python train.py --arch="transformer" --model="CTC audio transcriber" --dataset="two synthetic voices taking turns or overlapping, over music, noise or silence" --train_examples=26041 --n_mels=80 --hop_length=160 --input="log_mel" --spec_augment=false --win_length=512 --tokenizer="char" --vocab_size=32 --norm="layernorm" --norm_position="pre" --activation="silu" --head_dim=32 --fused_qkv=false --bias="all" --qk_norm=true --parallel_block=false --moe="soft" --num_experts=8 --moe_every=1 --expert_mlp_ratio=0.5 --slots_per_expert=2 --shared_expert=false --subsampling=4 --layers=6 --width=384 --positions="sincos" --residual_init="none" --optimizer="nadamw" --lr=0.0007 --beta1=0.95 --beta2=0.999 --eps=1e-10 --l1_shrink=0.01 --steps=15200 --batch_size=256 --epochs=149.4 --lr_schedule="wsd" --decay_fraction=0.2 --final_lr_fraction=0 --warmup_steps=1520 --weight_decay=0.1
Rows from block 2 of a small CTC audio transcriber, named by matrix and row number. Rows with one number within an expert belong to one neuron, the router's apart. Each number is 200 + 40 x the weight over its row's rms, rounded and kept within 0 to 999. All counts start at 0.
Before each expert's rows are labels from the 100 clips, of 14848, where the router gives the expert most weight on average: "top examples" is what is common among them. Only what is clearly more common there than usual is listed. The data: two synthetic voices taking turns or overlapping, over music, noise or silence. In brackets: how many of the 100.
# router: slot weights (model.blocks.2.mlp.router.weight, 16x384), inputs 288-383
# up: expert up (model.blocks.2.mlp.up, 8x192x384), inputs 288-383
# down: expert down (model.blocks.2.mlp.down, 8x384x192, transposed), outputs 288-383

# expert 2
top examples: overlap (97); background: none (73)
router.4,263,172,167,128,170,211,193,233,174,174,138,181,114,198,206,252,235,154,136,165,188,239,208,143,201,232,219,149,112,197,169,179,185,158,159,147,156,246,240,218,201,155,241,274,185,241,174,160,179,182,183,257,194,211,202,213,199,212,260,235,272,249,231,242,226,257,144,151,156,231,198,278,173,197,202,189,188,236,144,235,194,187,202,199,253,204,224,168,220,235,176,106,216,143,198,215
router.5,173,168,196,171,243,244,218,232,210,178,197,234,187,214,220,183,194,237,205,161,206,217,157,214,148,249,226,212,208,181,204,140,223,230,197,182,176,191,182,239,216,169,226,219,218,132,242,210,199,165,173,144,256,170,170,221,190,224,231,201,215,200,185,208,203,233,206,237,216,201,179,162,199,207,246,194,168,222,169,216,268,211,191,167,270,206,162,153,255,178,263,204,151,176,146,174
up.0,209,189,221,192,258,188,206,201,212,229,291,195,219,205,198,290,290,202,178,201,201,250,231,131,200,205,221,249,189,180,149,224,225,185,230,218,208,199,193,236,225,146,207,189,195,199,170,225,252,188,209,166,200,197,207,210,203,210,240,450,188,235,154,262,211,202,216,191,202,214,251,209,200,196,153,219,210,196,140,199,155,121,122,199,196,198,181,201,225,188,193,206,205,264,268,295
down.0,170,286,207,103,216,200,158,187,87,200,146,207,211,210,173,163,199,203,200,83,150,196,278,238,152,243,238,194,215,192,267,185,201,203,199,200,216,123,202,190,200,238,134,200,275,205,201,202,197,263,191,177,193,202,191,171,186,179,229,188,221,117,212,105,207,199,195,209,199,158,199,143,221,192,216,236,124,299,200,188,221,189,242,139,187,146,220,258,149,233,230,199,217,181,225,205
up.1,202,183,191,241,84,142,55,207,216,205,208,363,192,200,191,243,205,198,204,260,195,204,142,215,202,270,244,242,233,201,284,206,179,184,147,170,166,224,218,216,207,213,238,213,210,200,181,190,198,248,186,215,169,291,224,160,182,195,203,184,190,149,231,192,206,225,168,202,211,206,192,199,191,202,190,188,199,196,204,186,314,166,189,181,341,214,155,198,167,202,215,191,202,157,208,192
down.1,208,198,320,194,295,216,241,155,217,160,203,196,205,200,188,99,203,216,196,163,231,179,206,204,215,205,175,202,186,201,51,186,237,297,174,203,203,225,208,158,209,253,200,162,204,184,213,205,188,233,226,178,143,220,202,298,209,207,170,266,226,213,169,203,231,181,177,195,212,162,210,151,200,239,85,198,188,189,209,212,209,145,183,327,200,248,208,203,171,203,269,236,192,124,201,79
up.2,175,161,151,206,200,59,210,181,166,216,296,227,199,168,213,195,245,199,176,262,206,205,139,200,199,202,178,110,267,253,243,204,234,187,256,235,215,222,200,200,204,160,197,172,162,144,169,199,104,214,253,187,198,241,173,185,157,157,175,273,155,199,199,157,202,150,188,199,193,145,150,201,170,138,172,168,174,261,188,203,203,187,97,242,215,203,200,233,185,200,210,138,201,144,202,104
down.2,320,226,215,248,165,194,170,160,215,212,200,225,176,198,173,162,136,186,201,105,180,141,224,238,186,210,217,284,196,159,222,108,218,222,282,199,203,166,150,173,215,178,200,199,200,274,203,163,240,212,273,196,208,219,239,199,199,259,193,194,162,152,204,140,171,238,285,186,216,178,205,204,198,174,227,263,269,214,258,180,195,242,203,174,198,165,262,213,251,212,190,215,186,158,114,236

# expert 0
top examples: second voice: none (100)
router.0,146,239,214,155,297,148,195,202,172,191,207,126,204,164,213,235,171,195,171,205,228,198,111,149,204,235,232,227,230,138,131,131,167,191,213,133,152,170,148,235,190,232,171,233,192,210,184,205,133,192,202,155,212,257,176,198,165,236,147,185,248,208,150,143,183,143,120,192,195,276,163,189,184,206,240,195,160,272,188,200,245,222,197,147,177,246,203,147,221,214,238,156,152,122,113,208
router.1,196,254,167,190,163,228,230,178,191,163,146,215,122,237,200,231,247,127,269,145,172,166,235,208,165,213,172,202,216,199,158,187,149,215,145,184,182,201,183,181,263,293,185,206,192,226,183,160,197,168,176,217,159,206,256,201,163,166,205,200,226,132,164,197,230,139,192,118,178,117,155,235,201,240,272,223,139,219,177,196,216,196,199,149,241,184,188,131,164,238,174,225,237,200,174,211
up.0,204,204,198,210,193,199,204,198,208,246,139,202,252,188,230,201,233,240,193,216,198,207,199,219,169,179,151,184,204,330,254,246,200,198,199,200,163,209,256,208,135,152,201,191,297,252,200,244,176,261,187,198,200,200,202,228,200,146,236,305,155,160,200,198,218,204,197,178,237,199,136,160,334,182,168,201,199,184,228,139,302,198,155,95,200,214,201,200,219,206,200,198,197,204,257,141
down.0,322,236,153,278,172,195,183,176,201,181,180,190,230,194,219,202,280,194,230,284,165,214,277,201,208,198,202,206,170,239,212,222,170,184,77,213,218,187,176,106,197,197,200,137,201,196,205,205,249,204,153,201,203,177,210,223,200,201,123,225,188,162,267,202,206,194,238,127,201,133,197,140,201,196,194,184,194,200,170,219,248,197,228,213,201,204,164,204,146,185,197,226,277,203,255,202
up.1,222,181,195,225,200,200,191,209,200,198,193,180,239,205,246,175,181,207,208,221,247,201,156,225,169,201,210,233,208,281,165,185,216,138,202,0,232,200,209,185,195,195,212,219,257,216,179,220,197,174,153,173,202,98,186,213,260,239,197,221,199,218,196,199,194,221,203,221,202,211,243,201,225,218,177,177,277,236,203,269,186,196,184,194,177,239,190,227,220,262,210,201,183,201,187,232
down.1,199,204,219,170,196,200,201,248,199,196,202,200,204,198,209,182,205,197,196,138,186,204,205,191,200,174,206,187,202,181,257,202,174,206,213,239,187,200,285,348,184,384,205,200,214,200,208,212,201,201,203,200,200,198,198,88,212,190,192,191,200,145,223,202,205,184,184,219,198,192,189,198,197,186,213,358,218,197,198,181,200,199,204,206,211,196,220,194,192,190,193,204,122,200,192,198
up.2,201,207,199,195,189,197,202,198,183,235,192,205,220,166,236,275,216,270,192,280,215,223,192,199,187,198,163,186,204,313,243,259,214,203,205,163,206,232,265,202,156,107,203,199,210,243,200,257,174,231,193,195,193,178,200,200,202,180,274,300,132,202,190,193,222,196,182,178,235,183,169,169,297,152,182,214,196,193,200,101,249,210,168,121,198,217,203,198,224,212,199,201,187,201,270,144
down.2,300,250,175,209,188,195,201,188,200,164,186,192,214,196,224,201,265,200,215,228,173,207,301,203,204,125,200,201,200,233,204,216,200,198,117,228,210,192,107,165,202,198,202,130,200,192,191,211,258,204,184,200,200,142,185,224,200,201,188,238,200,196,220,202,214,192,248,130,192,176,201,160,200,198,211,125,169,200,163,225,267,197,218,232,221,202,144,205,139,182,194,219,218,203,258,201

# expert 7
top examples: overlap (81); reverberation (72)
router.14,181,210,220,188,261,210,225,210,170,204,191,145,136,202,213,219,209,201,227,160,145,190,198,192,225,200,181,208,208,189,193,226,177,259,216,163,192,210,246,220,231,253,151,232,134,178,198,185,173,234,188,205,202,217,191,204,192,168,204,246,228,216,218,221,236,158,196,155,189,214,157,148,235,262,254,179,129,226,269,156,198,165,164,204,183,178,180,183,155,223,206,206,236,169,171,144
router.15,130,235,230,214,128,129,167,175,186,209,185,228,193,189,160,271,241,289,202,167,182,162,149,134,264,241,219,211,270,227,168,226,204,180,138,232,61,213,176,186,308,144,118,197,248,288,208,255,241,178,220,220,247,266,201,161,162,194,180,246,193,180,190,204,142,226,118,166,225,186,218,232,152,214,186,198,172,149,199,135,162,123,212,245,187,154,219,212,175,223,211,233,219,207,171,146
up.0,202,193,149,197,231,165,198,198,218,179,288,200,181,212,201,202,196,246,185,232,255,194,156,255,212,194,228,226,254,200,165,200,119,228,140,176,204,134,194,200,194,198,204,198,211,200,171,176,108,188,230,212,135,268,200,199,286,202,201,191,266,209,198,194,198,209,200,341,155,149,199,203,208,254,241,95,192,210,257,179,242,202,156,201,235,246,129,289,264,174,182,185,199,204,191,182
down.0,214,204,188,200,259,161,192,208,248,199,170,262,49,142,221,179,129,205,202,239,214,210,317,174,200,224,200,205,201,203,306,205,206,202,199,181,199,204,151,203,169,200,199,194,200,238,171,197,273,191,195,202,177,161,148,216,201,183,210,173,158,198,259,149,183,235,187,189,199,219,188,247,166,245,142,253,182,204,232,196,193,203,206,199,217,141,161,210,238,210,112,308,203,201,180,198
up.1,195,141,286,239,203,251,194,216,290,207,175,214,200,136,139,185,237,229,206,197,90,268,187,203,203,225,178,203,199,205,191,199,206,195,213,204,209,149,194,204,197,201,213,187,222,192,154,189,219,281,192,206,199,138,196,266,200,196,160,195,161,175,235,200,173,177,218,201,196,198,204,179,240,261,200,89,196,201,158,199,312,139,212,218,210,205,207,248,201,192,205,179,212,196,188,194
down.1,250,261,118,180,199,284,128,175,211,194,183,136,181,226,199,210,175,197,196,136,145,201,208,200,198,160,219,198,206,205,180,115,215,221,184,170,211,268,197,173,289,113,218,179,203,159,192,203,209,217,213,255,199,205,174,224,155,191,223,261,192,193,201,189,194,202,202,191,147,201,213,237,194,195,271,235,209,192,292,201,195,199,188,187,221,196,186,204,198,154,226,214,198,198,148,183
up.2,207,201,198,193,186,192,196,363,226,225,196,202,221,190,174,198,179,159,171,289,198,199,219,199,199,235,288,166,170,142,196,194,247,203,245,127,200,178,181,292,139,221,199,136,207,202,308,240,222,164,154,215,323,200,200,221,226,169,127,165,243,199,239,202,260,170,202,347,218,192,176,202,199,203,187,202,217,187,199,263,199,196,204,196,228,204,203,124,205,166,194,173,199,197,123,166
down.2,124,177,222,240,117,227,198,180,219,191,213,189,167,132,174,214,197,200,198,203,199,180,66,195,120,293,223,199,203,200,173,211,205,232,130,250,220,189,109,200,224,187,261,207,255,222,213,184,170,207,198,208,177,202,141,211,187,217,217,202,171,223,200,192,204,222,226,168,200,195,238,182,191,239,194,199,182,200,185,198,206,202,128,321,215,201,226,175,171,275,205,196,183,183,192,246

# expert 6
top examples: overlap (93)
router.12,168,177,209,160,166,175,207,213,218,243,238,181,203,226,162,212,254,197,184,260,225,198,160,242,243,228,179,217,171,238,198,201,106,215,220,204,256,150,223,239,144,226,195,242,174,176,216,248,160,208,189,238,205,190,211,178,194,168,135,197,203,206,243,223,193,231,174,203,179,210,235,233,180,179,230,186,188,231,214,139,246,216,229,239,211,226,229,174,214,202,264,201,215,186,193,229
router.13,195,205,166,159,158,193,197,182,107,172,173,174,221,208,232,263,228,211,177,143,205,298,177,167,149,242,183,255,230,242,235,222,216,164,167,162,95,201,171,229,204,189,168,186,225,289,259,220,160,175,206,239,130,208,196,252,154,214,185,239,171,219,150,208,177,141,79,201,193,288,217,211,168,196,133,227,160,187,194,199,85,197,132,207,196,195,207,216,225,307,176,216,207,179,194,193
up.0,195,157,215,212,197,193,149,191,235,222,137,280,211,238,196,142,158,206,220,224,141,199,271,66,182,180,238,298,204,148,156,220,188,197,201,218,201,201,236,199,228,23,229,287,175,213,199,209,149,225,200,199,137,172,198,229,201,183,200,199,132,201,201,246,208,221,203,263,123,180,202,194,189,185,217,138,260,149,157,157,202,205,199,206,174,184,186,202,199,179,225,142,187,201,204,311
down.0,193,188,189,217,263,205,190,196,194,165,189,194,137,213,168,201,195,214,189,183,89,164,203,218,266,220,204,224,234,273,164,187,210,197,270,281,215,119,174,227,215,311,200,167,196,204,205,85,257,188,189,226,198,182,196,210,216,199,202,265,199,199,186,198,208,224,132,143,310,200,134,188,228,295,199,247,158,254,198,182,168,187,195,199,223,204,219,201,236,209,211,173,185,198,181,234
up.1,203,247,252,208,208,188,264,188,210,179,189,195,247,166,286,213,238,195,223,171,176,200,199,197,200,221,218,246,293,199,207,187,169,160,192,148,193,201,195,211,142,201,182,205,261,200,205,336,194,234,102,230,235,183,194,180,199,202,131,203,204,199,202,379,160,201,215,208,209,202,200,201,239,177,222,17,286,231,301,204,197,126,203,208,133,242,206,201,232,201,153,112,183,205,199,241
down.1,202,196,238,57,207,187,221,215,183,207,250,209,210,177,197,200,194,192,202,224,291,199,202,285,163,200,202,202,197,196,187,205,204,197,212,197,208,149,135,205,176,164,197,231,217,197,117,202,191,207,246,119,199,237,215,184,197,319,200,144,167,87,207,112,209,104,214,197,199,200,202,211,199,158,200,247,178,193,191,215,195,199,201,117,137,210,199,95,89,178,209,188,201,198,152,224
up.2,167,163,200,184,198,200,199,172,162,141,201,234,191,199,254,175,198,201,222,172,250,220,171,169,167,200,230,94,210,366,216,139,195,264,231,169,190,210,201,210,184,235,251,219,174,207,222,200,225,201,195,104,132,178,211,241,186,260,186,255,159,201,202,255,307,200,197,243,214,138,198,203,202,239,198,287,189,181,203,178,228,204,185,190,199,181,239,183,126,180,200,202,212,145,187,222
down.2,158,189,202,253,129,203,164,186,201,192,197,136,238,190,219,310,200,199,209,274,196,193,192,166,244,181,185,180,192,143,170,197,326,173,186,200,201,154,197,205,222,148,199,188,165,353,135,209,212,219,205,256,124,230,218,199,214,165,216,238,244,199,207,200,201,205,192,200,125,150,207,190,200,239,198,196,221,213,119,208,156,145,263,218,205,161,86,260,193,246,205,232,235,219,199,202